python train.py --model="sound classifier" --gain_aug_db=6 --noise_aug=0.01 --num_classes=4 --activation="relu" --head_dim=32 --fused_qkv=true --inner_norm=false --subsampling=2 --kernel_size=15 --beta1=0.95 --beta2=0.999 --batch_size=128 --lr_schedule="cosine" --final_lr_fraction=0
Rows from block 4, named by matrix and row number. Rows with one number belong to one attention dimension. Each number is 128 + 24 x the weight over its row's rms, rounded and kept within 0 to 255. All counts start at 0. After the name is the row's rms in percent of the matrix's.
# q: attention query, key and value (stacked) (model.blocks.4.attn.qkv.weight, 576x192, the q third), inputs 128-191
# k: attention query, key and value (stacked) (model.blocks.4.attn.qkv.weight, 576x192, the k third), inputs 128-191
q.64 083 [147 136  86 140 130 155 146  81 143 121 134 113 107 104 147  99 152 113 101 129 131 181 106 133 131 121 113 127 105 119 121 126  87 126 118 122 134  99 122 111 145 116 144 142 123 130 149 124 180 153 132 147 112  89 117 133 138 110  91  86 121 121 120 116]
k.64 091 [137 164 130 133 135 124 168 115 113 178 109 118 103 136 108 124 156 149 150 114 133 132 140 129 164 115  97 143 142 156 148 174  89 151 139 103 144 157  99 146 171 178 140 130 141 107 163 135 163 167 120 151 180 154 112 132 109 108  69 101 116 142 136 128]
q.65 093 [121 111 138  92 144 118  95 171 120 159 112 141 155 133 131 135 129  92 104 147 129  46 128 138 136 126 133 129 128 138 153 102 137 103 157 152 142 128 143 130  95 140  92 110 117 109 138 111  88  93 129 131 131 167 122 124  97 139 179 169 155 122  86 118]
k.65 099 [123 117 107 119 151 148 115 121 135 114 161 141 143 120 157 118 126  96 110 156  81 125 139 120  82 130 198 102 137 119  93 111 165  80 126  90 119 126 127 161  77 119 156 167 124 153 111 125 129 112 160 113 127  79 109 124 138 115 159 160  94 118  94  92]
q.66 077 [141 146 158  94  87  93 115 166 174 158 137 146 116 147 139 151 124  95 136 124 109 137 158 160 155 119 115 114 165  91 136 135 150 163 103 127 100 144  97 117 116 111 147 120 160 127 133 147 122 117 125  82 131 102 134 127 101 150 126  89 153 139 118 127]
k.66 083 [141  90 104 114 123 125 105 154 145  99 135 135 138  84 126 162 110  79  82 133 116 154 140 125 140 118 134 111 106 140 117  95 186 118 142 129 123 132 128 142 146 158 147 133 124 148 117 175 126 101 131  89 134 116 149 138 135 150 163 191 129 107  88 111]
q.67 097 [ 85 132  93 100 175 107 128 180 124 143 111 125 124 142 142 157 154 142 116 144 123  58 184  98 132 122 148 132 121 164 142 164  85  70 176 134 144 125 138 120 117 110 121 128 107 149 117 135  70  88 116 153 128 146 114 105 135 121 151 147 135 108 116 153]
k.67 099 [ 86 132 139 131 140 135 125 143 108 134 149 139 150 123 139 114 133 125 113 109 142 117 147 132 132 132 176 100 139 124  71 128 161 111  92  89 112 107 136 130  78  84 114 137 115 128 100  93 122 135 153 117  97 130 129 121 119 139 129 138  69 149 126 120]
q.68 093 [107 105  95 146 139 137 127 102 151 113 134 127 152 129 100 129 112 137 129 119 145  89 151 140 121 151 117 111 103 205  97 170  95 121 159 108 163 108 104 135 157 135 111 124  98 120 131 115 116 130 166 142 116 142 111 126 162 137 118 135 111 146 156 142]
k.68 084 [110 155 166 134 123 103 151 124  81 140 118 126  93 153 148 120 145 158 175 125 153 122 118 131 133 134 127 126 132 151 125 123 113 157  96 134 144 109 120 122 117 111  76 100 177 144 136  86 138 171 124 122 141 130 123 132 107 113  99  63  99 141 154 115]
q.69 093 [120 109 118 169 143 124 131  95 156 119 150 109 146 144 141 116 140 146 111 100 129 158  94 132 102 126 148 109 111 137 138 129 129 138 125 128 133  84 140 111 116 114 109 174 138 127  99 112 200 149 106 159 135  82 132 106 116 105 126 110 108 133 126 142]
k.69 102 [146 141 125 137 140 123 162 109 115 166  84 144 113 122 144 120 149 156 180 151  96 142 121 140 165 125 104 155 146 116 160 149  98 146 137 141 112 156 125 159 178 146 113 122 137 148 164 127 153 166 115 126 173 135 115 150 148 103  79  82 128 160 145 146]
q.70 102 [138 112 190 104 109 153 118 133 153 168 127 150  98 139 163 137 128 142 134 144 127 119 119 113 154 102 130 144 127  60 146 116 160 168  95 126 111 157 129 111 108 146 161  91 140 120 128 118 127 105 109 126 143 145 108 132  96 163 141  81 143 121 125  97]
k.70 099 [ 98  77 116  73 115 128 125 165 151 126 138 141 182  81 123 172 114  86  60 129 112 114 154 126 114 154 153 115 114 130  92  99 149 131 126 148 128 147 143 108 128 122 150 153 120 112 108 142 101 125 115 113 113 121 146 120 150 156 181 177 114 106 104 119]
q.71 092 [129 124 138 156 116 175 132 114 171 126 142 127 114 118 142 119 106 129 124 135 115 192  70 147 139  95 120 124 147 122 131 117 144 161 120 115 131 125 117 124 117 124 117 171 117 120 126 137 185 147  83 116 122 114 144 121 110 119 137  59  85 156 111 125]
k.71 089 [149 138 109 129  95 118 129 129 136 166 100 100  87  95 114 128 118 144 122 127 113 182 152 138 161  95  90 167 128 115 165 175  98 142 114 107 148 132  99 145 176 150 144 125 167 124 175 145 161 148  80 152 144 118 121 138 156 127  98 126 167 120 142 149]
q.72 104 [124 135 170 129 153 119 107 156 121 156 117 135 150 112 147 126 137 115 144 159 128  84 141 118 128 167 169 130 156 132 123 137 148 114  88 141 138 166 106 131 156 145 128 117 145 127 160 158  91  91 143 123 144 187 122 138 121 149 149 134 146 105 149 121]
k.72 103 [ 90  75 104 100 144 130 117 119 127 110 153 152 162 121 125 154 142 123  96 108 128 119 123 122 108 134 194 101 134 106 100 110 140 103 146 114 128  81 149 107  93  96 137 154  82 105 112 128 124  91 125 126 101 117 138 141 116 152 163 176 124  99 103 121]
q.73 141 [105 161 108 130 133 140 147  90 129 112 136 132 107 170 128 107 116 145 121 103 135 172  92 134 137  88 115  90  92 155 101 129 120 130 127 115 121  74 130 121 109  90 126 146  95 112  96  95 171 173 121 153  95 113 155 107 142 105 127 134 110 165 121 109]
k.73 109 [153 162 144 164 112 118 158 125  96 141  85 129 132 112 128  96 132 137 166 132  94 168 123 132 137 129  72 152 127 135 152 161  92 127 107 126 122 167 107 128 167 165 126  98 164 150 162 142 137 130 123 128 163 133  91 137 127 114  84  80 153 167 119 124]
q.74 082 [124 100  89  97 112 119 134 137  68 114 127 131 147 152 111 103 114 134 138 134 131 131 140  91  57 151 161 129 111 145  94 111 132 114 114 117 150 142  84 125 154 136 158 140 131 137 118 129 137 122 145 147 106 174 125  94 197 127  79 182 125 128 179 128]
k.74 086 [ 75 138 142 116 159 113 153 124  97 141  79 110 141 175 132 141 163 152 155 125 210  90 121 112 153 153 119 142 106 141 150 128 125 159 105 126 154 120 155 130 114  92 114  84 100  97  93  99  93 123 131 165 144 167 166 129 132 147 142  94 115 158 149 169]
q.75 102 [115 136 106 119 142 153 120 164 134 114 113 149 120 138 114 173 138 114 159 138 145  96 155 120 157 125 108 146 110 116 169 115 141  99 130 145 125 122 122 120 139 118 131 106 140 109 148 105  77 107 141 100 125 137 123 144  99 152 155 146 144 137 100 126]
k.75 100 [132 100 142 134 127 114 133 144 161 122 151 109 172 111 145 125  98  93  84  93 117 110 141 129 103 130 173  86 138 104  83 100 175 112 118 121 111 112 119 121  93 101 151 166 125 127  81 129 108 117 170 104 131 112 110 111 131 115 154 171 141 129 108 123]
q.76 103 [137 129 124 130 109 111 137 129 112 105 111 126 113 119 135 123 121 131  95 101  97 161  96 150 127 106 129 104 115 142  99 135 100 128 114 113 110 114 115 122 100 122 123 152 124 138 133 134 183 156 111 166 100  76 165 103 159 143 121 126 106 159 140  91]
k.76 096 [155 137 110 138 140 153 154 110 144 154 103 114  99 132 119 141 118 145 154 139 119 138 123 140 165 108  60 143 126 156 152 162 106 131 124 106 160 166 109 153 156 147 110 104 155 108 187 133 144 150 102 147 148 131 123 123 133 138  95  85 137 140 154 163]
q.77 096 [128 125 156 105 105 153 136 125  95 105  96 133 123 117 139 119 122 135 150 106 101 168 154 101 145 111 125 157 154  61 115 126 171 172  56 125  92 171 125  95 122 112 155 149 114 139 137 129 130 143 110 100 158 116 135 110 153 113 121 118 120 127 136  94]
k.77 093 [104 107 140 114 113 105  83 139 155 121 131 152 158 148 105 183 102  80 124 149 104 126 161 145 102 155  92 131 121 120 146 100 147 170 131 139 129 171 118  98 116 128 135  99  65  81 114 149  87  47 101 154 108 148 160 126 130 130 147 148 152  88 113 131]
q.78 095 [ 93 131 155 134 142 104 119 122 125 196 134 151 152 144 145 133 119 125 132 151 179  84 134 106 122 148 124 155 150  98 137 129 146 117 139 117 124 149 141 115 147 147 130 111 121 114 135 126  75 115 146 128 129 164  80 153 111 112 182 122 166 122 102 109]
k.78 095 [121 102 134 137 148 113 116 128 137 124 134 139 135 101 112 146 121 113  80 109 123  99 108 142 100 130 158 101 152 124  84  89 134  92 112 122 127 109 145 126  76 111 156 157 120 106  69 132 139 109 151 120 115 121 161 118 139 148 157 173  85  95 121 125]
q.79 095 [121 133 158  67  79 130 112 152 100 114 138 130  92  97 102 170 136 144  99 132 114 168 153  95 120  81 131 151 149  82 138 104 121 141 115 138  94 160 134 124 138 129 154 134 140 133 154 155 129 149 110 103 136 105 155 113 131 153 123 149 118 104 143 121]
k.79 096 [161  83 111 102 106 116 135 170 150 109 161 143 127 119 115 124  78 113 134 141 143 109 130 107 126 120 118 143 123 105 121  97 166 126 152 166 147 112 132 115 149 121 138 145  91  72 113 143 122 119 121 109 104 151 123 145 127 160 167 166 175 116 123 145]
q.80 130 [133 139 112 137 135 134 145 108 121 106 126 118 106 153 132 123 123 146 122  70 113 171 103 144 105 100 116 119 123 136 106 108 105 142 118 132 124  87 149 118  96  87 126 157 107 135 108  98 161 167 135 171  97 103 151 100 177 126 118 133  94 163 150 120]
k.80 112 [150 155 148 146 117 147 168 114 121 134  82 111 107 122 138  95 117 137 171 164 113 148 134 124 173 131  69 132 112 137 145 141 112 126 117 127 141 173 109 136 181 163 100 120 175 137 164 126 145 127 120 160 149 151 114 125 141 111  93 109 139 150 134 142]
q.81 087 [154 108 117  85 113  93 156 158  73 139 150 111 130 106 102 153 157 135 128  93 157 125 155 111 100 168 167 157 116 141  79 131 147 126 102 135  87 107  94 127 151 125 150 121 154 145 138 140 162 118 140 145  87 160 138 101 158 138  93 176 120 154 135  74]
k.81 082 [116 141 123 124 157 126 107  95 117 107 118 143 122 138 129 156  97 145 153 126 168 150 108 106  92 140  75 146 108 148  99 141 121 127 151 121 144 138 151 108 150 134 126  69  66  93 123 117 112 108 124 140 155 123 138 124 117 173 138 137 113 144 147 163]
q.82 106 [148 103 145  95 144 135  93 172 131 116 121 141 127 114 126 166 119 110 154 156 142  92 131  95 144 143 122 148 155 135 144 129 135  99 129 154 151 155 111 143 152 127 137 125 120 132 144 131  94 127 136 129 163 160 109 142 135 114 130 140 166 117  78 141]
k.82 100 [121 110 114  93 128 102 131 157 144 108 146 116 165 121 119 141 112  85  75 110 150  84 141 152 119 147 162 141 123 119  78 113 148 111 106 127 123 100 143 131  87 105 119 123 131 129  89 139 127 137 132  98  82 141 148 101 129 106 175 180 108 112 108 147]
q.83 102 [124 103  62 118 140 123 131 131  82  52 137 118  99 107 100 148 115 164  98 123  96 139 143 132 124 122 128 123 132 151 127 123  70 118 135 150 163 110 129 145 158 119 118 152 118 174 155 114 164 135 127 168 124 116 155 112 156 131 116 148 119 130 133 148]
k.83 105 [144 154 136 134 132 102 147 134 100 140 100 128 129 152  89  73 133 154 197 119 161 113 136 145 163 108 110 139 144 113 156 142  93 170 121 125 144 104 131 113 145 125 107 123 152 111 116 103 127 175 124 134  99 110 103 128 133 103 108  85 169 125 128 130]
q.84 104 [138 154 166 142  89 106 127 136 130 176 111 130 143 144 154 109 148 120 116 111 136 124  98 138 125  98 144 140 109 117 140 135 171 171 106 115  99 159 108  96  89 149 153 113 144 120 122 137 128 135  94 112 129 137 117 126 106 132 136 100 141 127 138 108]
k.84 098 [149  94 109 143 123 168  97 128 157 120 134 125 118  79 188 180 127 123 121 155  65 152 119 116 108  94 135 153 111 110 141 109 152 110 123 109 121 168 113 175 123 135 174 167 109 119 140 165 120 109 115 132 143 115 149 109 120 164 176 141 115 122 126  93]
q.85 086 [131 101  89 135 128 105 175  78 139 104 123 128 171 106 139 141 121 140  83 114 142 150 117 148 121 147 148 109 104 132 138 151 105 109 169 125 159 104 129 141 104 139  98 129 122 142 112 139 152 132 121 156 132  84 139 146 123 112 113 111  97 137 120 113]
k.85 093 [151 165 154 128 147 121 124 110 140 128  93 143 102 125 120 124 161 151 163 120 131 148 106 124 142  91  88 157 155 122 170 137 123 106 119  98 150 156 128 119 172 170  97 122 166 150 145 120 168 150 147 115 137 140 136 149 110 123 104  53 150 150 140 147]
q.86 110 [123 170 175 145 140 125 123 165 158 191 122 147 171 121 160 106 117  80 152 126 159  61 120 141 122 143 147 101 132 107 139 145 159 109 116 130 111 133 113 130 126 128 130 107 124  81 109 124  70 123 120 107 147 171  72 129 116 116 179 128 174 141 101 146]
k.86 117 [ 95 105 125 151 125 134 109 122 129 104 150 156 125  97 149 165 151 127  99 147 100 136 153 137 100 123 177 103 149 147  82 109 134  95 113 122 109 148 113 132  86 132 139 144  95 167 101 151 163 103 131  88 138 124 168  96 128 159 152 178  83 103 148 102]
q.87 107 [ 86 127  89 108 179  92 130 139 118 144 127 144 148 147 116 162 138 123 126 142 142  55 133 130 131 153 133 100 123 154 144 149 107  89 172 153 159 125 122 149 150 113  91 109 104 137 134 127  74 124 168 148 107 147 125 152 108 104 157 167 131 132 115 153]
k.87 103 [103 147 141 175 127 152 125 113  80 124 125 121 135 141 155  79 153 116 127 103 110 109 150 129 126 130 167 114 134 136 106 138 129  84  93  98  89 103 140 108 108 124 115 143 138 152  93  88 162 163 177 105 116 142 111 105 120 114 125 140 115 153 125 117]
q.88 108 [130 141 139 101 147 103  93 176 123 158  97 140 150 138 157 125 134 117 133 158 138  89 152 124 153 139 120 142 129  98 141 126 116 113 138 120 147 120 159 136 105 120  98  92 157 129 107 133  83 108 132 143 124 165 111 155  68 146 171 142 141 133 106 118]
k.88 111 [116 107 102 121 144 137 130 124 150 129 170 120 149 128 141 132 118  98 109 120  95 107 122 158 118 117 184  84 119 149  85 132 169 105 110 107 111 104 126 154  77 131 146 149 106 152  92 141 137 137 144 114 135 109 140 104 106 128 169 165  99 106  96  90]
q.89 119 [135 114 107 141 125 106 146 113 130 105 133 130 120 108 102 139 137 142 117 103 131 158  93 132 112 115 132 107 115 164  86 125  98 143 137 117 125 118 126 106 140 125 107 147 131 159 127 108 196 158 115 138 106  89 133  93 151 126  93 122  99 127 133 136]
k.89 114 [163 169 137 132 122 151 150 138 128 132  91 108  86 131 127  98 147 131 198 125 150 150 128 130 162 135  81 132 134 133 180 146 108 125 110 115 125 121 119 120 157 157  99 114 171 102 167 103 148 147 123 132 145 122 104 147 128 131  82 101 124 161 158 127]
q.90 093 [128 111 153 137 105 133 138 128  93 125 154 128 107 121 116 120 126 118 101 129 128 182 145 116 106 138 122 155 141 110  99 137 137 187 126 107 126 149 120 103 153 136 163 164 140 122 149 147 187 135 133 107 155 119 127 124 156 148  89 133  94  98 162 111]
k.90 105 [127 119 116 104 116 104 117 161 127 136 105 157 116 148  89 140 136 134 166 114 191 132 126 101 144 134  73 164  96 116 168 130 127 160 136 145 161 124 114  93 142 138 128  96  89  69 150 131 126 129 101 153 130 174 168 148 136 147 142 101 140 130 152 166]
q.91 095 [111 155 134 156 118 122 158 100 152 109 123 111 122 129 106 122 132 155  92  84 115 199 106 129 115  88 145 118 105 128 105 130 124 155 130 132 136 129 101 131 127 148 120 150 146 119 122 134 177 170 112 132 110 120 119 114 155 151 115  96 114 123 142 126]
k.91 103 [162 152 126 151 136 136 138 132 148 139  95 112 112 129 125 145 121 142 174 155 134 156 127  95 169 108  80 149 141 115 162 136 124 142 114 140 159 176 102 146 176 167 118 130 137  96 165 105 145 148 104 140 172 117 133 126 147 156 107  98 137 157 141 151]
q.92 080 [106 111 182 128 156  81 139 143 131 146 108 143 122 111 126 152 129 144 130 140 146 120 146 137 132 176 109 146 126 110 149 141 178 103 155 138  89 159 127 112 107 138 133 128 149 123 121 114  96 100 138  91 137 159 107 150 125 176 154 132 140 106 124 111]
k.92 093 [ 88 123 106 118 138 130 112 123 126 133 173 127 139 123 127 127 106  96  79 136 173 128 123 135 111 113 122 134 143 119  86  99 137 121 139 129 118 133 138 106  83  95 114 114  67  92 118 130 117 128 128 134 131 137 153 112 121 158 154 177 120 104 120 127]
q.93 085 [ 94 148 144 140 136 173 135 132 179 142 141 128 126 122 161 118 104 123 179 129 119 115 107 135 168 111 101 131 123  97 168 122 116 128 127 134 132 118 177 131 109 116  89 132 117 100 105  95 107 137 101 153 129 152 129 124  79 134 166 108 117 130  62 138]
k.93 089 [146 140 113 144 137 116 152 107 111 145 158 144 149 126 170 142 143 137  80 126  74 156 136 157 109 116 155 106 135 123 122 164 125 113 123 123  86 178  91 151 146 137 131 171 183 158 134 132 147 164 124 143 144 118  76 146 132 123 102 123 152 121 111 114]
q.94 096 [109 116 109 153 149 155 125 106 129  69 149 132  95 124 118 128 112 170 147 154 126 156 120 114 102 114 133 154 112 164 108 139  83 144  80 135 156  97 127 138 139 134 120 129  97 138 124 119 160 126 148 142 114  86 127 129 190 115  88 123 101 155 134 127]
k.94 099 [143 128 170 131 108 110 156 141 106 177 112 142 123 160  92 117 154 150 151  99 144  94 133 124 180 159  86 127 122 136 130 145 103 139 154 149 152 135 107 126 128 141  86 105 165 112 136 115 134 154 113 143 114 155  97 134 128 104  75  80 152 149 160 172]
q.95 086 [146 128 147  86 140 119  89 164 114 108  88 126 140 140  76 131 125 111 102 100 154  92 164  92  90 139 122 147 136 148 141 112 131 103 104 151 132 146 105  92 122 142 147 136 155 172 119 133  99 107 165 121 113 144 135 100 156 120 141 151 144 133 156 129]
k.95 087 [ 84 108 122 118 134 137 104 132 117 112 131 132 119 146  88 121  91  87 111 119 173  97 148 141  99 117 144 106 136 128 120  85 145 141 114 137 130  85 175 125  62  77 132 137  76  88  97 110 129  84 137 157 111 157 163 109 142 163 143 177 120 129 117 136]
q.96 111 [162 107 105 117 153 155 151  96 128 132 119 107  77 127 153  92  76 140 132  76 135 111 140 139 152 112 143 109 100 142 117 101  96 103 104 136 144  79 155 136 109 131 136  92  98 121 153 105 152 170  96 119 129 107 152 103 127 144 146 173 126 110 128 100]
k.96 109 [101 110 105 122 138 111 133 121 102 115  99 102 108 123 146 103 152 164 112 141  83 119 155 106 138 113 150 134  83 127 132 123  99 115  63 113 135 141 155 154 116 136  97 116 133 123 114 142 116  97 100 135 129 103 133 168  94 141 106 125 101 142 147 156]
q.97 091 [ 90 105  94  88 137 127 105 101 184 129 147 150 164  78 137 184 134 125  81 178 151 141 126 125  91 143 102 136 177 151 138 176  94 124 163 107 140 183 120 113 167 154 155 152 139 148 154 157 152 125 130 125 119 139 130 121 112 109 156 104 118 127 137 112]
k.97 093 [120 136 135 130 143 102 127 127 141 100 162 125 140 144  73 145 155 105 104 125 164 134 119 161 153 127 137 116 179 128 131 135 161 172 163 118 131  90 124 124 133  88 161 118 160 127 109 133 179 110 152 152 115 129 120 137 139 122 146 101 126  97 131 124]
q.98 090 [138 138 166 144  98 119 112 109 140 158 126 176 119 131 107 134 165 101 142 160 141 143 123 171  83 129 130 134 157 124 138 128 149 164 131 125 107 134  91 123 138 119 153 155 143 164 124 124  91  99 149  87 138 174  93 142 152 121 170 104 173 126 123 106]
k.98 095 [126 164 139 126 165 124 130 110 186  99 123 193 133 136 151 143  99 106 146 100 142 151 106 126 114  99 124 154 116  90 173 147 152 106 131 137 100 130 117 101 142 124 140  87 118  92 103 135 145 153 101 123 125 129 147 135 155 119 150 137 163 111 105 129]
q.99 106 [133 105 118 110 106 162 119  87 164 125 146 137 169 103 138 192 142 111 123 167 140 137 148 137 116 127  81 161 149 113 144 149  81 122 176 144 160 172 125 138 154 124 165 135 167 159 162 138 162 111 133 134 122 144 138 161 135 108 124  68 120 149 158 159]
k.99 098 [118 122 115 133 113  98  96 142 142 119 130 120 155 140  92 155 147 103  92 105 141 148 118 171 102 141 153 100 149 188 150 143 141 173 173 131  96  93 117  79 117  95 157 159 168 130 121 130 146 113 144 133 103 146 105 102 148 119 146 102 114 136 115 132]
q.100 109 [146 108 101 104 112 131 133 120 154 124 176 137 143 103 150 185 122 121 118 190 120 160 140 121 102 143  81 154 158 131 153 159 102 135 134 150 150 164  91 127 139 161 185 139 143 157 164 151 164  88 119 103 137 141 128 142 129 132 133  89 128 129 150 132]
k.100 107 [127 129 106 103 110 116 113 146 125 133 144 118 145 134  58 151 139 141 121 123 138 159 145 163 141 126 150 107 166 176 121 154 146 185 145 134  93 100 133  97 121  93 133 153 121 143 112 125 160 135 128 122 121 147 129 108 144  93 146 106  99 112 141 128]
q.101 132 [104 111 116 147 152 108 159 146 100 140 102 106 125 160 102  81 141 128 151  73 119 134 112 133 101 148 161 104 117 141 109 111 139 130 121 129 106  96 167 123 111 100  80 142 110 116 111 122  81 138 153 124 123 119 123 124 123 116 141 167 112 123 123 110]
k.101 124 [164 122 146 132  99 145 118 121 125 127 120 145  98 114 183 116 119 105 171 124 125  98 116 112 140 100 110 170 103  77 145 100 109 100  91 134 170 154 139 161 161 149  95 110 104 117 179 154  86 133 111 106 141 118 141 152 114 179 135 130 169 103 135 129]
q.102 114 [148 146 143 101 117 163 127 107 134 155 157 140 115 115 144 157 127 100 100 166 153 132 129 148 126 130  65 154 135 115 125 124 117 121 156 126 139 143  97 106 123 142 193 126 146 178 151 136 162 128 125 136 116 151 107 142 146 118 133  79 165 145 136 141]
k.102 115 [ 90 148 117 131 146 136 120 143 166 113 136 135 164 164  80 153 145 136  96 110 152 135 134 147 113 126 138  96 150 175 109 164 126 172 156 123 111  84 105 107  97 110 143 116 137 113  67  97 162 125 114 110 111 159 138 132 149  66 160 149  95 126 124 133]
q.103 098 [133 133 133 129 139 121 168 128 119 120  97  94  90 161 107 100 118 141 143  73  99 120 115 137 118 117 148 131 120 155 117  78 107 130 109 120 124  82 156 143  95 110  74 124 121 109  83 142 136 166 129 139 123  92 135  95 114 151 126 170 100 123 145 131]
k.103 101 [126 133 150 118 142 151 157 123  97 118  93 132 104 144 169 122 108 125 137 132 118 112 143 108 147 115 136 172  93 116 163 115 125  72 103 141 137 158 123 133 134 148  85 103 101 127 175 141  86 131 114 129 157 131 136 145 114 149 121 144 161  95 141 144]
q.104 103 [ 94 134 138 111 111 126 104 127 157 151 160 139 174  93 111 174 130 106 105 198 125 124 114 165  98 139 134 136 143 149 150 146 117 143 151 113 130 158 130 124 126 139 166 171 144 157 101 148 119  91 148 133 120 156 115 112 137 123 132 100 132 151 125 150]
k.104 102 [154 155 140 120 135 149 110 129 161 101 137 182 113 109 113 160 114 110 125 112 175 149 120 124 150 130 134 124 183 132 124 178 138 165 179 128  97 132 135 108 108 118 165 144 142 115 112 108 143 134 140 138 143 136 154 128 174  94 116  96 126 102  63 121]
q.105 112 [178 147 110 139 150 135 119 126 139 154 120 130  70 122 160 136 108 133 161  92 142 115 132 114 167  86 105 117  84 117 130 131 112  97 119 105 144 110 100 143 141 112 129  94  97 107 153 118 200 158  69 116 123 112 125 122 163 145 127 104 152 128 123 121]
k.105 110 [ 89 117 103 103 117 117 136 130  77 153  83  81 153 152 139 112 164 125 112 136  81 129 142 129 126 128 161  91  63 138 104 119  99 106  76  87 108 118 142 142  94 148 100 119 121 124 106 114 107 134 111 129 130 120 147 142 108 115 111 120 107 152 181 136]
q.106 101 [120 135 125 125 160 106 138 141  98 120  96 104 129 163 120 131 125 148 137 125  98 144 108 122 122 144 165 109  74 111 140 129 133 149 152 109  94 108 147 140 152 147  91 104  92  82 139 102 100 127 120 154 125 132 103 147 141 110  96 158 102 128 115 133]
k.106 105 [145  98 129 139 133 131 131 125 107 164 126 121 112 112 151 102 128 149 127 131 137 120 129 153 139 134  92 157 126  93 128 103 103 104 156 102 151 127 133 112 152 152 147 153 141 121 168 134  66 122 118 116 119 102 138 133  98 186 127 144 104 163 156 111]
q.107 100 [184 158 110 123 126 121 171 122 121 137 123 119  48 141 136 104 113 178 147  87 120 102 136 163 163 114 104 144  92 100 114  95  88  98 112 122 125  82 123 136 127 107 137 118 103 141 142 109 186 184  99 146 117 127 133 103 124 138 107 158 143 147 121 116]
k.107 097 [ 97 142 130 102 116 135 140 113 103 134  95  97 109 159 172 120 138 108 112 140  88 118 117 104 118 149 142 128  57 155 127 132 102  97  67  95 156 145 125 139 127 149 101 119 109 116 105 134  90  93 116 104 158 129 122 139 103 125 127 167 121 143 149 155]
q.108 102 [167 131 115 110 113 157 152  99 124 177 158 161  57 121 159 135  96  98 155 132 135 100 123 128 153  98  80 133 159 134 140 103  93  80  96 138 133 107  88 130 104 112 156 112 109 119 153 144 149 136 126 115 120 144 142  87 151 138 147 109 174 124 137 108]
k.108 101 [109 152 110 101 155 125 139 137 125  83  70 149 133 147 133 104 157 108 122 124 134 142 155  84 120 137 163  92  68 122 102 142 110 145  92 131 118 137 126 156 100 134  87 114 110 123 101 131 166 110 110 108 136 143 107 168 121  78 111 137 127 114 138 135]
q.109 120 [128 152 150 143 143  92 139 138  99 104 111 133 108 171 109  87  97 177 143  65 136 120 136 116 162 119 186  94  88 123 100 120 172 121 104 125 100  84 131 110  97 103  92 125 104  97 103 103 116 169 118 123 126 113 135  98 141 154 134 183 129 134  87  82]
k.109 105 [146 126 148 122 109 160 127 121 114 122 122 106 133 119 183  79 115 129 147 157  97 119 115  92 135 134 108 146  81  99 119  91 107  92  69 122 128 162 144 161 149 161  97 115 128 130 130 129  91 129 122 135 175 106 148 165 125 147 130 119 151 153 154 154]
q.110 090 [ 79 107 125 147 122 132 113 125 126 142 158 120 195 157 120 169 140  87 106 170 145 153 126 124 100 168 164 103 107 126 129 187 180 168 161  97 123 163 129 133 160 154 121 165 112 150  98 133 121  96 134 144 138 130 100 129 130 151 113 106 120 145 136 139]
k.110 088 [160 121 141 182 138 153  86  99 122 121 171 130 117 130 108 136 105 165 114  87 142 151 100 173 150 119 118 140 143  98 103 109 153 109 214 157 138 122 145  92 114 116 155 161 140 111 121  82 142 150 142 137 117 125 143  86 158 146 139 103 111 150 133 129]
q.111 097 [121 129 123 113 127 127 107 105 143 116 137 135 180  99 121 156 106 112  98 183 127 146 129 118 133 150  88 150 163 140 160 166 121 149 166 122 125 145 124 108 176 173 173 108 163 149 158 130 125  60 117 127 150 131 138 141 121 137 125  83 126 104 161 160]
k.111 099 [110 145 132 124 139  87  94 140 127 138 128 105 152 120  80 149 147 144 113 109 156 138 112 155 124 109 129 101 181 171 110 128 155 180 177 148 102 111 133  91 133  86 160 126 155 150 132 113 140 164 140  99  82 114  95 107 146  98 119 122  93 115 117 135]
q.112 092 [154 143 166 137 118 144 135 143  95 155  79 186  88 157  76 101 126  92 172 108 128 131 123 145 139 124 146 123  97  97 120  63 182 161  75 124 117 141 107 133 148 118 111 159 137 127 125 115 116 106 137 135 109 140 101 112 173 106  93 136 145 141 100 161]
k.112 094 [112 168 182 114 158 140 165 120 168 144 101 144 118 124 190 124 121 146 132 151 108 148 136  71  97 124 100 125 100  93 128 160 117  93 134 106 139 169 124 134 130 132 137 122 133  81 113 117 115 180 145 112 160 150 128 137 116 118 135 145 153 115 138 149]
q.113 087 [147 150 178 148 154 121 149 128 113 146  98 117  61 155 149  79 150 150 155  94 126  80 138 161 182  98 108 118 113 105 113  90 122  94  90 141 114 115 151 105  93 123 109  94 122 107 143 115 124 152 105 147 121 135 126 110 152 147 131 117 160 114  93 128]
k.113 084 [123 123 115 136 154 150 173 120 103 123  74 109 150 170 192  68 124 118 137 133  90 110 119 106 105 155 142 122  92 116 112 120  88  79  60 112 115 143 133 138 148 127 116 124  98 104 126 148 110 131 127 103 147 134 123 131  98 113 141 160 143 109 126 142]
q.114 113 [101 128 139  99 124 168 127 108 164 145 160 154 152 112 148 170 133 121  81 181 137 163 150 117 126 123  73 164 155 126 166 139 112 137 155 120 127 165 105 112 133 139 177 166 132 173 143 136 156  81 115 143 144 133 102 136 121 105 153  78 124 140 128 151]
k.114 104 [ 95 142 118 132 134 136 121 145 151 128 148 132 138 159  98 165 174 142 103 136 169 123 134 156 151 149 136 122 156 153 125 160 155 154 151 147 109 121 130  81  96 117 157 146 120 131 109  91 153 122 114 147 104 144 135  96 123 122 155 118 127 115 105  96]
q.115 090 [ 93 121 129 111 130 107 106 114 141 114 123 151 196 119 112 177 121 111 102 146 113 148 127 107  81 166 137 106 111 138 142 192 150 151 142 117 108 143 136 136 165 127 146 173 117 139 114 120 123  69 117 140 172 125 106 163 145 149 119 106 127 104 165 121]
k.115 089 [163 122 142 156 102 116  82  91 136 121 162 135 128 107  62 148 122 121 103 135 148 124 134 175 127 118 110 137 147 115 110 125 154 146 190 150 164 139 132  96 145 101 124 134 123 145 122 103 118 138 114 148  96 111 143  83 174 167 108  85 143 151 130 123]